From a checkpoint of a small CTC audio transcriber: arch convnext, soap at rate 0.0017.
Rows from block 2, named by matrix and row number. Rows with one number belong to one neuron. Each number is 128 + 24 x the weight over the matrix's rms, rounded and kept within 0 to 255. All counts start at 0.
# fc1: MLP up (model.blocks.2.mlp.fc1.weight, 768x192), inputs 128-191
# fc2: MLP down (model.blocks.2.mlp.fc2.weight, 192x768, transposed), outputs 128-191
fc1.614 [132 110 123 105 135 114 147 126 140 163 154 140  89 110  87 102 130 128 145 125 112 164  97 160 104  88 133 121  96 113 153 128  68 117 174 148 134  76 198 142 139 150 150 192 152  93 139 122 111 173 101  91  85 102 122 166 115 109 128 171 106 122 114  99]
fc2.614 [ 85 145  94 134 107 162 159 111 140 164  97 104 153 128 178 110 113 148 134 106 172 127 119  74 161 163  92 152  88 133 145 124 129 120 147 124  52 185 158 159 116  67 140  88 152 127 148 115 149 160  77 127  98 120 166 141  72 140 144 108 116 102 115 150]
fc1.615 [133 130 135 100 125 109 146 151 127 155 126  94 158 116 134 127 113 121 120 151 130 133 135  86 124 131 117 114 111 135 106 116 103 134 119 153 101 134 125 156 124 101 162 119 111  92 148 102 131  74 157 157 122 117 136 154 152 121 158 109 113  96 129 133]
fc2.615 [110 109 112  77 115 110 143 133 115 152 116 130 135 119 160 128 126 110 183  99 166 129 152 115 133 144 135 154 107 145 105 109 106  98 150 146 147 141 129  89 122 150  86 141  97  94  62 106 117 152 184 136 126  94 151 111  92 141 127 112 132  93 130 134]
fc1.616 [108 121 122  93 102 144  89  92 124 119 133  78 113 163 123 148 139 172 139 115  95 148 136 104  78 123 143 149  81 149 114 127 125 143 115 138 153 103 104 168 134 152 143 135 187  89 128  98 116 112 116 138 168 133 154 155 131 118 102 142 126 147 158 190]
fc2.616 [ 98 128 121 128 179  44 111 130 163 127 141 104  92 140 142 113 131 119  99 154 106 116 124 154 105 102 131 119 139  74 132 118 133 147 113 114 142 124 113 191 144 111 123 107 104  40 141 141 185 123 115 143 142 165  83 140 166  98  80 154 114 144 141 104]
fc1.617 [141 131 134 136 132 109  95 136 146 158 137 131  89 118 132  79 155 133 106 116 142 178 176  94 139 131 113 119 121 148  95 136 108 125 133 133 118 135 112 142 132 104 147  87 129 108  98 111 142  98 123  99 134  55 117 116 108 134 105 133 121 139 119 136]
fc2.617 [143 151 135 119 119 132 122 150 101 136 124 136 121 178 142 146 123 126 121 143 118 135 156 163 159 112 156 101 146 143 128 109  97 137 115 132 119 155 126 134  89 110 117 145 131 160 104  90 129 130 170 127 161 165 142 111 130 153 129 116 108 140 167 136]
fc1.618 [102 137 119 128 162 155 129 147 119 112  95 127 115 121 135 144 103 134 172 180 138 125 116 105 161 146 117 149 128 151 122 154  88 131 139 117 121 122 148 128  90 137 100  96 126 121 144 130 184 117 154 119  89 149 155 121 156 155 117 146 119 139 135 136]
fc2.618 [144 153 126 119 155 129 138 100 113 102 133  95 123 152 132 139 138 129 157  54 114 114 104 139 103 136 147 145 143 121 133 144 111  78 141 130 143 102 127 130  80 130 134 127  90 132 150 150  90 135 143 111 130  96  88 134 114 124 135  86 150 137 123 146]
fc1.619 [115 131 136 134 119  98 112 130 116 146 130 140  85 129 116 104 130 148 125  97 120 124 137 105 154 113 129 147 133 141 109 124 117 119 108 126  90 129 105 110 147 132 133 126 119 104 127 133 110 113 115 157 126 178 149 115 123 118 159 109  81 128 104 126]
fc2.619 [152 146 146 126 107 114 125 132 147 148 122 137 116 113  98 106 119 149 139 164 152 121 176 141 145  92 134 155  87 147 139 124 138 157  73 116 140 120 121 122  76 139 109 152 160 113 111 158 126  94 150 118 125  12 160 156 140 122 129 118 114 160 100 126]
fc1.620 [129 118 121 117 117 116 114 124 115 163  91 136 119 138  86 115 165 140 121  94 189 115 129 123 173 123 138 117 131 112 138 141 140 166 160 106  71 124 114 146 121 143 148  89  65 146 133 117  93 144 174 127  97 117 115 135  94 137 131 125 108 136 123 165]
fc2.620 [130 150 129 107 134 156 140 104 154 137 134 134 153 121  57 118 102 109 128 149 165 145 150 113 125 176 108  80 154  91 106 125  70 191 108  86 166 104 168 201 111 155 131 166 168 172  89 174 117 159 117 124 165 172 116 135 124 130 139 133 149  68 121 164]
fc1.621 [ 97 146 157 111 135 157 115 135 141  99 122 114 140 143 123 150 157 162  94 135 154 101 172 108 131 128  95 138 169 128 145 118 146 107 116 135 116 162  95 154 116 116 152 142 160 164 204  92 153 132 139 133 161 135 119 151 144 131 109 118 157 137 119 159]
fc2.621 [123 146 140 168 112 129 157 100 113 125 101 156 132 126 106 125 114  99 142 142 175 170 147 120 135 127 127 150 131 161  93 121 150 158 144  98 146 105  88 114 153 120 123 144 116 109 148 116 110 136 134 162 110 140 146 116 143 159 114 131 171 140 127  99]
fc1.622 [160 154 114  50 154 128 127 108 142 136 108  75 167 179 147  95 105 102 151 117 144 123 133  98 177 145 129 140 189 150 125 110  99 127 138 115  87 152 121  48 120 130 118 163 127 103 155 141 108 117  92 123 107 134 168  90 144 111 128 144 162 108 134 125]
fc2.622 [168 131 130 121 126 157 143 125 153 148 138 122 109  90 143 133 108 105 134 151  80 121 123 164  84 137 140 142 131 121 149 125 139 127  78 128 186  96 153 106 145 154 152 124 112 122 131 110 172 132  82 146 169  75 122 118 108 123 149 151 131 125 162 123]
fc1.623 [104 114 133 123 123 145  94 140 116  68 122 108 156 136 135 122 118 152 119 147 124 114 161 111 145 109 154 105 107 118 141 137  98 135 132 135 144  97 128 112 140 144 125 121 106 122 139  93 142 175 159 185 139 118 138 130  92  75 140 120 151 143 160 130]
fc2.623 [117 164 107 101 100 139 138 116  99 137 123 124 129 158 135 112 157 169 180  91 125  80 154 150 110 123 109 132 125 131 117 133 116 114 150 157 135 114 109 130 122 131 139 160 171 137  95 124  83  88 107 171 136 147 161 129 167 145 106 101 135 165 108 117]
fc1.624 [124  95  99 101 106 128 108 120 132 140 117 161 134 113 152 107 145  73 144 149 161 120 111  95 156 108 122 139 102 116 110 132 147 114 154 145 149 104 128 113 120 142 104 111 143 118 113 118  69 133 128 143 127 147 101 121 145 134 119  96 144  89 120 128]
fc2.624 [170 131 117 129 138 135 121 132  97 145 120 111 135  93 113 141 112 145 126 128 132 113 120 130  89 129 136 146 122 121 127 104 112 100 112 135 130 112 122 120 109 113 140 121 144  92  82 115 130 112  98 144 183 123 159 109 149  94 174 105 141 188 103 107]
fc1.625 [110 123 110  96 134  82 128 115 149 135 121  91 112 143 138 172 110 158 136 162 103 104  97 147 151 174 129 111 115 119 139  94 121  80 124 162 138 126 121 159 132 139 112 111 122 131 143 102 140 128 158 137 170 162  94 104 121 143 110 143 113 174 147 149]
fc2.625 [136 143 114 145 115 146 120 118 165 167 143 112  93 131 121 170 117 151 136 114 152 145 121 112 132 132 121 126 129 118 127 148 120  94 100 166 119 142 127 153 135 130 127 129 110 127 145 130 157 124 142 129 119 106 194 147 151 110 147 114 116 139 132 113]
fc1.626 [119 161 124  96 103 143 151 164 154  75 131 135 109 107 103 147  85  87 131 162 122 115 149 124 136 179 127 113 142 195 107 142 100  95 164 123 106  65 110 154 102 107 122 144 137  83 104 127 145 120 131 113 124 124 123 124 115 136 104 116 110 141  66 121]
fc2.626 [111  91 125  94 170 111  96 123 108  98 104 123  85 135 122 117 171 112 107 136 138  89 109 146 173  92 169 135 126 115 159 135 134 143 122  93  82 111 138 154 139 129  93 144 132 127 115 129  92 157 173 124 121 129 119 123 111 121 139 136 135 116 138 139]
fc1.627 [144 132 146  84 125 150 132 135 134 134 123 179 128 148 156 113 134 148 127 180 127 127 132 102 127 130 142 121 130 146 107 101 153 101 139 147  58 121 124 163  94 130 130  96 136 114 197 160 139 151 158 166 136 140 103 113 139 132 118 125 113 116 138 153]
fc2.627 [139 129 130 107 106 135 136 116 135 123 145 153 139  81 113 145 112 160 157  66 113 121 147 129 104 162  96 123 107 133 132 141 129 108 122 144 164 131 138 107 116 174 114 126 119 193 106 143 114  99 150 140 122 111 126 156 159 144 108 150 114 109 149 137]
fc1.628 [132 125  97 144 184 139 117 152 143 132 150 175  92 151 148  66 125  71 159 150 154 138 120 130 131 110 104 139 132  89 161 145 124 139 130 117 130 134 122 128 127 128 154 143 193 113  22 136 112 128 110 107 142 123 136  93 162 174  72 122  95 100 123 104]
fc2.628 [ 84 122  87 123  77 130 124 144  96  95  92 102 129  91 123 139 171 131 137  91 111 146 114 154 158 168 106 156 114 125  91 110  64 148 121  71 119 158 120 179 161 156 147 123  97 177 127 171 110 136 129 115  96 173 144 100 119 164 128 142 168 102 127 126]
fc1.629 [210 111 104 167 116 154 125 161 106 125 114 108 168 107 104 107 131 160 112  98 108 120 118 151 164  66 137  76 100 159  56 114 118 122  76 162 134  92  97 140 100 128 102 142 119  92 139 118  84  85 115 174 141 163 122 160 137  88 124  73 117  99 133 142]
fc2.629 [136 149 147 116 137 134 151 123 155 118 126 113 165 161 101 140 132 129  87 138 148 149 164  97  86 130 104 122 201 169 157 126 123 181 120 165 132 176 103 142 133 136 137 141 162 176 151  89 137 110 166 150 108  62 126 150 164 138 165 131 114 126 132 108]
fc1.630 [117 160 122  94 119 169  70 106 100 151 132 101  96 110  89  91 115  97 138 155 128  99 128  73 148 149 135 112 135  99 140 131 128 102 113 134  77   0 131  71  97 129 126 150 140 123 141 153 114 137 101 113 104 129 186 143 151 151 152 143  48 169 140 122]
fc2.630 [ 57 133 151 136  92 106 110 100 139 113  86 112 111 140 130  45 134  93  80 110 189 169 148 216 134 160 136 166 119 115 103 114  86  95 119  94 209 156 127 135 108 112 135  92 143 120 152  93 105 120  91 155 138 151 137 124 131 125 154 105 108 129  88 148]
fc1.631 [140 140 178 122 140 152 126 130 130 150  91 205 137 110 184 131 111 172  87 121 130 126 142 123 121 115 162 128 131 140  81 121 125  98 105 165  78 111 135 103  97 149 133 132 119  98 157 149 144 134 123 171 112 142 112 161 122 120 105 138 137 184 167 114]
fc2.631 [126 137 167 146 133 126 107 115 127 171 158 123 169 150 109 110 110 102  94 110 171 139 142 110 161 158 108  99 159 127 103 174 128  94 140 154 157 134 120 108 153  74 122 106 145 123 115 158 138 168 107 134 142 120 140 137 141 136 159 125 147 121 150  98]
fc1.632 [124 128 127 105 152 150 136  95 151 135 109 117 116 131 113 101 103  98 170 122 153 117 154 114 124 140 116 124 156 107 125 160  95 121 137 111 158 156 109 128 153 104 129 145 143 159 157 160  83 146 147 183 127 114 135 127 159 128  89 156 141 128 108 129]
fc2.632 [136 118 149 110 103 127 153 169 112 134 133 138  91 102 124 113 105 110 116 156  68 137 130  92 155 124 124 125  85 133 166 156 107 108 127 135 138 143 143 128 113 170 186 138 120 122 109 128 179 136 137 147 148  78 144 144 142 157 141 115 133 144 140 143]
fc1.633 [122 155 109 118 194 148 126 119 163 151 150 116 129 133 136 145 142 118 125 116 134 109 144 115 137 129 136 133 161 139 115 127 124 108 124 166 163 110  94 127  94 134 153 146  79 134 117 105 134 137 116 146 119 142 152 107 148 144 138 136 146 162 160 143]
fc2.633 [ 98 141  83 137 118 160 127 142 106 119 148  98 129 129 123 123 112 141 112 108 125 121  92 156 134 169 126  98 103 154 108 129 155 143  97 104 131 132 129 150 135 154 184 139 120 123 115 105 145 123 118 129 139 119  88 142 176 104 141 103 143 127 113 100]
fc1.634 [115 120 115 140 171  75  93 140 147 167 127 118 134 154  95 142 137  97 118 120 111 116 119 164 138 151 123 123 119 122 106 162  95 100  96 117 108 150 150 154  66 119 142 165 140  97 109 145 123 127 109 140 159 144  95 158  79 131 135 141 133 107 148 123]
fc2.634 [ 84 107  79 149  96 154 120 135 130 113 130  95 128  98 139 115  90 148 110 132 122 146 133  81 117  93 138 131 156 172 151 147 105 127 115 110 162 142 177 118 128  95 151 140 129 138 134 111 116 157 159 145 163 122 117 135 130 112 132 151 153 110 118 143]
fc1.635 [127 125 158 136 140 144  81 108  96 122 128 123 143 103  81 114 115  99 137 137 138 125 154 113 119 128 139 127 121 145  91 150 181 133 151 112 112 149 159 129 111 140 110 170 130 157 143  92 145 150 110 122 133 143  80 141 175 128 113 103 114 115  93 154]
fc2.635 [153 152 141 125  86 105 116 144 121  94 157 153 124 113 134 118 150 127 126 125 139 174 103 173 124 124 169 156 108  81 143 118 112  78 152  88 139 170 145  85 129 125 143 159 136  93 163 119 133 151 150  62 160  85 112 158 124 152 152 111 125 135 147 136]
fc1.636 [158 126 142 112 139 112  87 138 108  98 103 130 154 115 139 158 102 135 131  75 149 120  99 158 105 123 139 144 136 109 120 128 178 128 132 136 119 164 146 112 129 137 111 143 113 103 123 128 111 152 104  93 123 115 145 142 154 119 119 115 107 126 119 124]
fc2.636 [117 153 155 105 128 160 122 135 117 100 116 138 126 138 125 132 145  96 122 218 131 142  97  93 105 120 121 109 124 132 121 113 163 135 120 159 152 103 131 120 142 142 116 132 149 146 147 122 143 121  96 117 163 127 160 119 124 122 158 114 123 138 191 131]
fc1.637 [130 119  97 128 129 127 146 151 139 123 133  77 119 126 136  95 161 100 123 132 126 120 117 126  77 161  80  94 119 138 142 160 123  62 139 118 123 131 124 145 101 103 121 155 107 116 128 137 174  99  98 122 163 145 148 127 123 130 153 134 122 134 106 159]
fc2.637 [149 119 145 129 142  94 106 107 142  95 152 117  96  96 133 185 140 143 132 147 120 129  82 181 136 158 120 146 156 116  97 112 143 117 174 136 154 116 143 161 132 131 137 119 127 142 111 105 102 124  82  98 118 110 132 123 139 135 150 114  88 123 134 121]
fc1.638 [133 127  81 169 180 159 135 124 112 148 131 137 104 111 138 128 100 120  98 135 125 141 134 120 113  98 134 122 133 133 145 107 139 158 145 126 142 173  95 133 131 132  91 119 103 146 133 105 139 135 100 142 161 109  99 140 125 102 169 151  81 115 166 158]
fc2.638 [156 123 138 169 121 110 143 124 170 110 152 140 150  97 134 134 138 143  94 126 140 107 135 143 113 126 114 120 150 180 145 127 104 115 164 173 140  82 127 134 121 105 154 100 129  85 150 119 104 132 159 143  88 168 104 149 128 154 135 162  97 118 116 124]
fc1.639 [106 130 188 131 131 110 104 129 161 175 106 128 127 142 132 146 177 181 128 162 134 147 142 155 185 182 121 113 133  94 148 135 147 108 106 163 138 113 101 157 179 166 149 133 140 140 179 158  95 135  98 102 139  74 136 109 168  96 162 132 104  98 140 121]
fc2.639 [138 124 149 135 147 118 104 156 146 113 166 119 107 110 113  97 143 124 106  79 162  95 141 167 119 147 112 125 145  93 136 141 115 173 132 103 161  90 127 156 135 131 122 117 118 113  97 170 182 131 119 117 154 179 137 114 137 165 179 112  97 141 168 151]
fc1.640 [127 178 132 118 125 158 140  86 103 132 136 155 169  99 120  93 146  64 181 122 155 137 145 108 143 120 150 161 131 140  97 108  75 149  95 154  79  72 100 139  98 162  96 142 136 123 140 146  94 127  94 150  90 126 180 123 160 121 121 120 102  88 192 154]
fc2.640 [ 95 125 102  90 107 126 120 132 103 148 166 110 108 126 125 124 115 155 107 110 140 118  65 158 116 150 125  93 145 123 139 134 147 117 122 165 232 119 123 125 101 156 102 113 119 110 140 114 101 131 112 175 152 138 122 143 160 111 108 130 132 120 125 110]
fc1.641 [129 149 135 140 117 139 158  97 104 166 111 106 139 152 138 141 161 128 133 137 122 110 122 107 122  92 121 118 157 148  85 150  98 155 118 131 164  92 115 117 153 116 112 133  98 165 160  94 116 106 122 135 144 181 113 128 162 147 132  98  95  96 147 130]
fc2.641 [101 144 143 149 128 120  96 101 107 125 113 116  94 175 156 156 121  97 149  99 114 119 169 144 150 137 122 156 140 120 165  99 127  99 107  96 115 121 121 107 132 118 165 124 107 106 146  98  94 112 133 113 121  96 136 134 111 104 135 103 112 100 131 112]
fc1.642 [129 113 100 103 117 142 156 101 150 144 122 133 117 118 151 121 108 126 127 154 166 137  93 148  52 119  96  32 123 101 167 115 128 110 129 139 172 116 140 131 105 134 135 137 147 130  88  98 105 206 147  85 157  88 143 141 134 145 121 118 132  93 148 147]
fc2.642 [ 92 167 142 129 155 139 150 165 139 194 102 129 146  99  76 151 123 143 115  90  75 142 142  92 126  93 133 115 135 124 171 101  77 107 106 127  97 122 120 135 116 124 143 133 124 155 137  93 126  99 144  94 118 162 120 158 193 130 146 154 142 104 138 126]
fc1.643 [103 122 127 141 130 145 139  77 151 139 119 148 131 121 111 151  84 150 107 108  97 148 151 161 132 128 140 128 146 149 126 134 141 115 125 158 118 115 130 125 155 137 127 139 157 152 124 113 167 139 101 149  96 194 132 136 179  91 136 113 111 127 122  95]
fc2.643 [170 110 117 151  99 138 116 143 126 157 100 137 166 118 127 146 162 122 134 158 129 134  90 165 148 115 104 144 123 134 102 137 188  87 132 118 142 144 136  95 113 177 131 126 122 145 134 122 129 130  92  99 119  56 142 168 141 104 144 149 135 159 162 101]
fc1.644 [121 190 102  94 119 127 147 137  94 127 111 140 118 118 123  97 119  98 146 117 114 150  85 156 143 105 150 129 129 126 145 110 129  97  78 108 128 100 116 159  83 137 142 127 135 130 126  97 110 117 105 120 117  94 126 137 120  92 123  95  83 126  79 146]
fc2.644 [111 125 125 118 138  93 114 119  94 147 170 107 114 115 128 121 130 119  97 136 148 109 145 149 112 156 119 141 124 103 131 185 112 149 130 122 151 128 131 127 194 131 125 169 117 162 137 104 133 103 188 138 108 140 115 144 144 132  92  96 162 121 126 143]
fc1.645 [144 118 139 103 130  99 121 122 121 117 125  79 154 120 161 111 139 179 131  95 148 103 137 137 140  85 123 111 142 135 103 160 141  95  81 187 130 129 121 151 131 120 125 134  83 139 174 120 146 113 133 107 129 125 102 170 111 150 136 136 110 130 134 135]
fc2.645 [104 131 147  97 136 174 131 118 131 135 118 140 147 146 130 179 114  95 175 136 129 129 125 116 103 139 129 125 113 107 143 114 131 113 134 148 111  91 125 156 136 129 108 127 116 108 120 124  83 118 131 120  92 133 152  95 107 149 125 108 109 146 147 146]
fc1.646 [115  98 120 135 100 139 137 150  95 159 125 128 117 131 120 176 158 121 103 117 154 188 124 154 148 135  92 111 128 121 104 124 154 129 142 108 102 160 142 163 116 139  95 137 153 126 138 150 150 145 157 115 141  94 162 141 128 134 111 172  90 143 131 133]
fc2.646 [131 135 158 131 133  92 129 149 139 131 166 146  97 103 163 130 122 138 155 137 163  90 168  79 133 170 111 122 159  83 139  84 103 105 171  93 160 121 168  90  82 118 111 135 137 148 149 123  76 110 114 129 103 169 114 146 100 137 125 119 140  97  98 121]
fc1.647 [103 108 149 104 125  74 130 104 162 106 170 129 181 110 115 113 131 152 126 149 126 133 126 117 168 121 122 121 140 128 154 126 127  86 174 145 143 121 129 104 134  89 154 113 118 129 120 128 156 154 110 111 136 143 146 101 147 116 116  84  78 166 155 140]
fc2.647 [126 170 137 113 109  76 162 135 130 106 112 118 119 150 118 129 172 108 142  99 132 132  96 211 113 187 131 114 109 109  94 117  80 137 129 110 111 168 147 125 137 122 103 152 103 138 137 134 111 163  56 120 130 123 104 139 136 151 110 127 120 144 113 128]
fc1.648 [141 127 116 111  92 127 147 107 167 160 120 129 107  97 165 134 154  81 129  94 107 138 119 137 133 120  80 159 160 121 122 108 126  77 117 112  89 163  99 179 167 112  87 129 135 127 113 152 110 134  98 110 111 129 144 125  86 108 157 122 127 109 123 143]
fc2.648 [101 140 100 124 138 163 102 187 140 140 114 103 131 100 171 163  92 149 125 133 110 149 126 149 107 130  97 164 111 113  99 117 122 130 146 143 130 123 154 172 127 181 126  97  99 134 122 118 187 119 150 110  98 113 127 134 170 128  99 120 159 143 141 107]
fc1.649 [147 122 117 148 144 116 148 117 107 129 123 146 119 123 154 136 131 134 100 131 103 154 176 102 124 123 101 131  92 148  98 118  93 102 110 174 135 152 144 112 134 133  77 143 114 141 162 101 141 130 132 171 144 135 134 162 134 131 147 126 132 145 151 105]
fc2.649 [151 141 149 118 116  93 105 132 118 105 112 123 147  95 141 151 109 125 163 128 100 106 110 149 105 127 121 141 143 137 151  93 145 117 125 126 161 131 128 134 162  85 141 120 143  89  92 133 146 107 117 140 129 141 152 124 135 108 138 133 122 128 151 128]
fc1.650 [114 139 110 166 155 116 118 103 160 159 126 165 146 104 132 152 156 137 127 120 117 140 137 146 174  97 139 141 130 154 105 116 108 113 135  90 131 160 134 148 137 134 122 122 130  98 129 131 147 132  98 144 142 123 133 153 127 125  97 106 107 112 158 131]
fc2.650 [156 109  90 155 108 163 154  98 108 157 121 147 109 137 138 149 114 123 142 130 106 121 156 148 146 100 136 163 156 109 129 114 127  97 129 139  93 126 138 142 151 133 138 162  98 119  95 105  80 107 141 111 123 121 122 115 145 141 107 100 152 124 115 129]
fc1.651 [127 100 165 132 125 128 129 170 152 146 153  81 155 141 111 136  78 112 145 167 162 157  79 160 169 136 108 134 147 116 107 123 168 113 160 148 133 127 129  81 140 138 157 131 158 132 124 123  98 119 117 150 130 157 123 132 121  73 108 145 150 135 108 112]
fc2.651 [135 152 144 131 135 103  90 109 160 125 138 104 149 126 141 127 124 141 166  88  88 149 181 120 128 105 141 146 120 142 123 126 139 125 137 134 154 155 114 144 150 122 114 140 133 147 112 123 169 113 142 107 122 108 162 139 123 110 106 132 123 104 120 115]
fc1.652 [108 115 125 151 139 106 133 134 134 155 122  92 128  75  92 147  96 117 103 117 161 178 101 116 136 131 119 132  98 116 141  97 106 128 113 141 103 143 131 108 124 102 103  93 147 109 116 161 112 107 175 144 105 106 168 138 100 117 137 113 112 100 111 101]
fc2.652 [140 153 117 136 103 117 152 151 141 114 123 135 137 149 128 157 120 138 119 142 188 126 164 122 172 137  96 156 123 141 122 112  94 127 149 139 167  94 122 109 102 154 164 134 155 117 117 129 125 118 148 108 157 105 114 126 133 126 183 141 133 111 106 133]
fc1.653 [128 171 133 108 134 111  88 126 123 138 118 115 130 154 158 153 170 129 152 155  95 212  98 138 147 107 133 113 110 143 128 134 172 150 117 127 103 184 130 115  68 109 131 170 147 125 135  99 151 129 158 138 123 132 173 159 140 124 127  98 163 130 138 149]
fc2.653 [128 119 101 108 127 147 160 124 130  87 125 124  84 127 147  90 111 127 139  52 134  90 125 123 124 151 101 149 148 155 126 151 137 149 103 113 167 120 147 104 145 145 136  92 165 137 140 158 118 155 145 135 132 102 156  98  86 133 118 109 126 154 142 130]
fc1.654 [101 149 176 151 111 165 130 102  99 133 119 120 158 145 141 119 134 107  97 122 148 169  85 118 169 103 148 137 114 121 125 152 130 135 103 164 133 117 127 156 119 110 129 108 130 138 127 164 119 110 114 113 140 110 138 151 132 143 137  73 136 121 142 126]
fc2.654 [109 111 129 128 135 115 110 140 116 168 149 131 131 131 121 124 114 125 169 123 121 131 115 107 127 115 121 126 178 116 126 138 118 161  98 141 143 140 108 131 149  91 115  82 150 125 130  87 172  90 128 109 122 138 171 130 119  76  88 120 136 122 102 119]
fc1.655 [ 94 130 118 157 148 106 135 123 103 123 145 146 107 121  63 107 107 110  79  93 142 116 116 113 142 181 121 113 150 130 133 126 133  74 122 110  96 130 153  96 140 130 118  93  98 166 107 177 145  96 159 109 135 149 135 149 143 152 117 122 127 121  95 137]
fc2.655 [130 130 110 132 102  85 107 114 147  85 112  98 133 166 133 139 148 134 112 165  67 185 140 164 131 148 127 135  79 160 127 143 119 128  95 126 157 154 144 141 142 155 119 118 158 124 161  80 175 129 132 131 146 108 164 122 118 126 120 123 131 107  97 125]
fc1.656 [115 149 115 122 124 164 129 117 134 112 127 111 115 141 142  76 120 127 140 135 150  81 129 115  81 145 103  31  87 120  94 106 108 107 118 172  85 160 135 123 134 141 115  82 158 113 167 120 130 146 139  64 125 123 132  98 151 169 122 104  93 152 131 122]
fc2.656 [112 119 118 158 121 123 149 126  90 164 164 123 142 140 133 138 136 154 168  99 112 137 134 104 145 152 136  96 185  88 109 125 110 151 152 193 182 102 141 131 105 109 117 132 142 234 173 127 115 134 136 123 128  94  91 204 176 131 127 121  98 132 148 150]
fc1.657 [ 99 144 107  82 105 123 160 131 130  93 157 129 133 118 106  77 114 114 117 142 118 126 115 131  88 171 129 147 121 124 133 104  98 142 163 120 103 143 130 155 139 107 102 182  43 117 154 132 123 132 107 137 110 120  99 129 120  75 129 101 107 102 135 103]
fc2.657 [158 128 135 109 123 110 115 134 102  89  95 108 126 153 126 144 163 168 152 157  86 149 125 137 133 153  82 131  77 156  86 125 112 127 146 159 131  99 124 107 113  79 137 145 142 161 145 113  90 101 133 105 161 135 113  90 138 130 122 144 165  67  99 131]
fc1.658 [ 73 134 126 121 123 151 161 139 148 138 136 149 187 112 152 120 123 107 139 186 120 171 115 135 110 126 156  93 135 116 156 133  97 146 124 107 170 103 129 161 150 161 146 122 176 127 140 109 143 123 112  94 125 174 127 135  88 125 131 153 201  68 129  98]
fc2.658 [122 132 102 106 132 141 114 118 138 144 141 145 135 166 125  97 149 135 132 119 172  73 136 170 172 125 101 135 115 118 114 177 120 141 164 100 102 152 122 175 110 161 133 131 142 133 120 133 107 137 106 111 146  74 118 152 167 144 128 139 128 141  94 143]
fc1.659 [137 117 141 150 106 145 146 173 125  69 114  85 106 131 159 119 132 133 123 105 143 125 102 100 148 119 134 126 151 146 118 160 145 124 117 134 124 124 168 106 126  94 124 134  94 115 130  76 162 133 155 137 116 162  86 162  92 151 166 137 129 119 127 174]
fc2.659 [133 137 143 116 152 135 110 116 118 106 139  80 116 146 139 110 133 116 140 167 123 132 115 149 116 137 135 121 110 114 128 146 153  98 114  86 122  89 158 116 129 177 121 127 133 185  80 109  91 131 147 152 121 120 112 122 145 144 137 110 107 104 135 116]
fc1.660 [160 136 121  94 109 147 171  72 133 145  84 151 133 118  91 123 138  81 139 110 125 110 147 148 155 132 143 126 124 129 110 190 104 118 138  79 147 102 122 146 145 106 140 100 113 113 129 132 114 141 163 152 149 149 100 168 132 133 121 130 120 123 118 136]
fc2.660 [148 102 133 112 150 154 112 120 126 128 120 116 182 146 131 144 137  77 127 163 143  74 111 120 142 117 137 134 141 124 140 143 128 108 133 120  95  96  95 181 146 140 134 160 127 100 121 140 132 141  95 149 117  83 119 153 125 125 120 115 122  87 113 102]
fc1.661 [153 110 106  81 149 140 171 131  97 146 153 130 142 117 120 107 144 113  74 150 175 123 162 142 146  75 148  96 148  97  93  98 171 163 111 133 164 156 111 138 179 125 144 121  85 131 122 154 111 181 135 101 175 149 139 131 126 172 159 126 175 133 144 117]
fc2.661 [125  79 125  77 148 122 149 101 141 153  97 161 139 149 100  92  64  82 117  95 168 139  74  95 101 121 149 112  77 147 136 124 149 164 139  87 105 125 146 156 160 130 139 113 126 174 154  86 123 132 148 111 147 126 127 113 179 119 110 186 124  98 145 121]
fc1.662 [163 109 153 115 115 128 102 159 152 110 142 115 125 113 118 123  74  83 120 105  91 128 146 166 124 119 120 121 140 127 150 102 112 114 102 125 157 125 100 145 133 179 100 124 103 109 160 147 157 118 123 109 130 112 124 141 117 131 151 108 118 123 126  98]
fc2.662 [123 127 136 115 150  79 149 106 134 139 150 120 139 108 151 146 151 135 121 112 116  90 146  99 120 146 127 135 166 122 111 112 135 157 136 125 129 113 147 138 132 156 139 117  65 119 125 111 111 122 106 108 119 147 116 111 187 126 136 147  84 160 128 161]
fc1.663 [136 147 137 121 135 112 116 157 131 114 144 122 168 158 122 100 109 105 114 135 137 125 121 109 103 164  92 125 143 150  99 125 183 125 111 134 133 154  99  91 100 125 118 111 114 107 133  88 149 132 177 127 125 123  86 133 148 169  86 120 127 144 152 128]
fc2.663 [132 124 127 161 139 131  93 155 129 105 154 151 101  96  90  97 106 103 118 147 119 114 136 194  96 121 120 140 141 142 154 115 139 132  93 137 146 100 115 142 129 154 142 107 114 148 137 179 147 104 142 139 155 128 106 110 148 129 142 122 124 114 105 144]
fc1.664 [ 86 156 131 123 163 126  93 130 105 120 134 120 146 149  95 116 135 173  73 104 119 119 140 127  96 116 102 143 128  89 141  92  81 116 152 153 124 126 127 108 128 161 178 120 156  80 110 105 125 138 127 149 151 166 121 145  97 115 112 133 107 132 171 170]
fc2.664 [112 105 129 111 149 130 148 115 121 117 121 132 166 125 120 132 166  79 109 132  89 120 126  97 196  88 149 127 140  99 165 120 109 136 131 152 115 129 137 146 158 124 150 126 134 122 171 163 123 109 146 122 142 123 114 115 151 125 147 153 127 149 165 101]
fc1.665 [169 134 171 101 151 137 119 121 100 107  91 102  93 118 139 118 126  96 145 106 122 183 175 132 140 149 112 127 107 133 151 122  72 118  98 120 131  88 163 127 152 119 155 117 102 130 114 150 176  97 138 132 162 115 114  94 115 135 144  82 142 113 152 161]
fc2.665 [112 139 103 104 127 138 125 128 102 135  95 137 150 142 130 119  90 136  91 137  94  98 134  97 113  87 122  69 138 126 132 118 117 126 163 129 108 165 145 102 124 150 146 120  82 136  87  97 138 142 101 116 132 130 178 106 110 146 127 110 111 120 168 146]
fc1.666 [116 100 142 128 134 116 141  98 104 112 102 157 111  95 130 145 144 125 107 145 134 119 137 134 110 129 102 162  84 166 118 130 111  95 109 122 152 159 169 153 132  98 143  65 159 138 101 106 172 155 105 140 115 125 119 153 145 174 126 149 105 123 141 129]
fc2.666 [148 115 126 152 152 111 118 147 150  89 140 123 141 142 124  97 108 104 135 143 123 118 121 132 113 117 152 156 151 118 140 117 167 114 137  85 108 126 148 125 129 134 152 165 106  81 100 135 114 120 102  76 164 134 108  88  90 133 129 113 113  95 160 110]